Rows from block 3, named by matrix and row number. Rows with one number belong to one neuron. Each number is 128 + 32 x the weight over its row's rms, rounded and kept within 0 to 255. All counts start at 0. After the name is the row's rms in percent of the matrix's.
# fc1: MLP up (model.blocks.3.mlp.fc1.weight, 768x384), inputs 288-335
# fc2: MLP down (model.blocks.3.mlp.fc2.weight, 384x768, transposed), outputs 288-335
fc1.614 100 [110 110 150 130 109 215 149 117 100  94 185 109 120 118 168  56 135 143 119 125 153 103 127 119 177 139 128 114 130 113 129 105 187  77 158 147 147 164 178 166  63 109 143  79 108 103 127 164]
fc2.614 095 [136 103 149 140  98 113 174 136 172 105 121 129 162 118  84 111 114 127 184  99 144  96 127 160 152  93 117 135 143 149 160 121 179 110 141 167 112 160 130 152 160  70 104 145  85 166  88  84]
fc1.615 096 [105 144 183 119 146 114  71 133  44 155 113 122 130  17  77 128 127  62 123 108 121 123 136 105 119 152 149 167 125 183  82 100 130 156  91 158 136 125 137  96 119  68 117 107 177 160  94 121]
fc2.615 096 [ 92 105 126 137 123 152 125 134 118 118 118 100 160 108 155 147 143 123 139 126  87 109 129  64 162 121 102 141 100 227  86  87  92  88 166  84 136 148 147 115 109 180  95 178 209 115 186 110]
fc1.616 097 [ 67 110  95  66 155 141  59 126  97 148 138 145  67 103 145 148 120 114 150 100 162 114 133 155 118  82 104 189  91 139 132  66 158 148 107 106  82 110 178 116  95  81 108 119 121 144 121 187]
fc2.616 091 [ 87 127 154 103 172 135 124 138 137 151 106 125 165  94 130 143  38  71 121  81 123 122 180 121  86  92 156 154  81 101  80 126  55 144 139  62 193 139  86 115  99 117 158 100 135 114 139 115]
fc1.617 099 [165 128 143 134 158 184  75 153 113 100  87 145  34  64 108 131 179 139 185 145 144  97 111 138 103 113 137 133  93  89  72 147 144 139  95  84 168 144 109 142 156 120 201 120 131 140 155 106]
fc2.617 097 [133  58 144 132  67 144 140 129 156 112 105 154 125 133 129 136 174  93 129 151 156  73 148 187 143 124 123 148 202 179 158 105  61  58  88 197 132 108 152 170 152 115 114 112  99 139 135  94]
fc1.618 108 [150  94 143 106 121 153  82 102 126 183 156 114 122  92 185 183 126 135 160 129  93 124 129 101  98 117 116 118 136 157 111 119 107 147  26  91  82  98  96 186 161 111 210 123 113 138 164 151]
fc2.618 101 [103 134 111 172 119 124 189 101  93 147 113 132  84 123 161 104 129 131 153 136 112 139  66 119 155 138  85 153 146 149 103 201 146 151 180 138 181 169 159  53 155 105 102 120 161 120 118  84]
fc1.619 102 [143 105 126 139 150 176  96 131  71  92 126 151  99 125 145 181 144 138 124 164 141 140 131 140 195 140 141 120 130 115 127  74 173 108 115 124 124 122 102 146  99 158 142 136 111  71 172  64]
fc2.619 106 [123 175 128 135 153 155 212 126 134  60 112 135 110 147  93  93 114 129 141 138 147 167 122 123 170 131 126 130  92 117 111  95 122 171 111 166 195 127 137  96 133 135 118 160 107  96 144 128]
fc1.620 101 [128  85 142 119 135 160 122 112 115 128 154  72  93 133 172 203 182 131 163 149 110  42 145 124  91  76 152 155 142  73  86 120 174 170 158 176 163 203 137 165 148  90 151 138  80 140 127  91]
fc2.620 103 [141 146 119 108  78 145 254 127  97 142 130 148  89 124 172 189 142 149 153 165 171 108 134 170 140 137 193 125 127 149 135 142 103 138 130 112 149 123 176 134 101 111 105 114 120 145 201  98]
fc1.621 105 [108 159 138 132 167 193 124 123 128 115 168 138 102  79  82 137 148 122  97 142 137 197  61 150  28  84 106 121 102 147 124  46 133 168  95 151 123  92 117 119 125 112 111 116 153 100 148 180]
fc2.621 100 [127  84 130 154 156 139 116 196 104 100 128 174 159 127 166  97 155 111 126 134 163 140 173  97 136 114 130  68 144 128 164 138 116 149 187  81 177 158 171 125 112 120 167 128 118 126  91 128]
fc1.622 105 [ 89  72 124 151 162 175 106 116 102 159 154  98 100 145 180 144 177 133 117 157 107 167 170 162 143 127 134  92  93 122 111  94 175 129  74 160 130 145 185  72 141  90 172 140 128 134  59 136]
fc2.622 110 [132 165 125 100 143 152 106 133 136 190 145 109 147 131 140  80 111 115 171  94 117 157 157  97 158  80 131  81  78 166 129  93 164 138 132 112  48  81 116  69 106 142 213 152 138 130 112  95]
fc1.623 095 [ 89  83 140  47 118 161  36 122  66 158 101 104  72 123  68  87 162  55 103 137 132 143 134  99  84 128 120 142 110 154 206 108 117  89 104 147 165 165  90 152 143 182 204 168 143 150 153 126]
fc2.623 093 [116 107 120 163 111 151 192 125  89 111 159 145 135  91 132  91  48 120 194 155 110  76 153  87 155  88 144 147 120 136 167 101 168 173 135 162 127 127 116 131 143 192 125 151 141 115  76  59]
fc1.624 109 [ 50 107 145  81 113 173 111 110 113 171 130 138 135 143 192  82 174 119 153 134 173 130 150  89 105 135 130  94 145 120 138  92 135 140 179 142 112 165 180 155 159  97 131 112 130 164 170 136]
fc2.624 112 [141 169 119 106 122 144 134 170 105  58 127 105 131 146 113 135 119 117  86  92 178 121 181  80 104  73  93 129 123 108 113 102 117 162 111 215 128 155 102 180 179 124 107 178 139 110 105 187]
fc1.625 092 [112 152 131  69 129 128 155 139  74 117 181  86 161 107 110 168 127  88 180 103  76 143 115 125 109  92 158 147  98 157 116  93 118 105  85 184 155 190 177 144 118 108 121 111 115 174 151 134]
fc2.625 092 [ 84 176 142 134 157 180 112 129 221 114 149 145 163  92 128  60 167 208  90 162 138 159 131 139 112 154  80 104 159  85  84  80 112 127 129  90  93  67 149 100 109 143 120 122 116 101 134  87]
fc1.626 108 [146 143 117 127 182 172 122 109 113 100 146 158 113  80  74  40 130 146  93 125  83 135 122 106 158 115 110 135 138 133 161 123 119 145 119 155 129  75 108 143 128 101 144 180 148 108 160 128]
fc2.626 112 [192 156 170 167 110  84 174 143 147  64 113 128 161 120 185 103  81 148 131 114 104 128  84 129 130 158 158 118 192 124 138 112 137  85 143 136 150 109 192 123  98 153  84 139 126 120 151 125]
fc1.627 104 [ 91 159 133 161 143  90 140  91  90 127 132 139  69 133 118 127 147 146  89 135 176  89 150 119 145 115 116 183 138 140 117 170 196 143 131  77  99 131 144 113 146 106 169 134 117 119 121 187]
fc2.627 101 [110 101 134 142 106  43 100 149  63 171 133  97 142 189  99 131 122 117 102  83 160 146 126 150 147  56 133 125  90 137  34 119 117 145  96  99  45 176 172 136 109 110 160 122 151 176 173 146]
fc1.628 096 [143  95 150  78 140 169  74  67 107 181 117 120 103 117  91 151 129  93  81 133 135 105 141 119 102 128 140 101 119  77 136 112 198 107 131 207 102 192  63 160 145 150 134 117 156 119 143 110]
fc2.628 104 [125 127 117  50 161  90 134 127 129 125 137 108 125 134  98 141 124 147  93 124  95 120 120 117 112 129 119 127 131  78  99 101 184 110  82 131 137 122 139  93 152  67 179 112 135 214 145 136]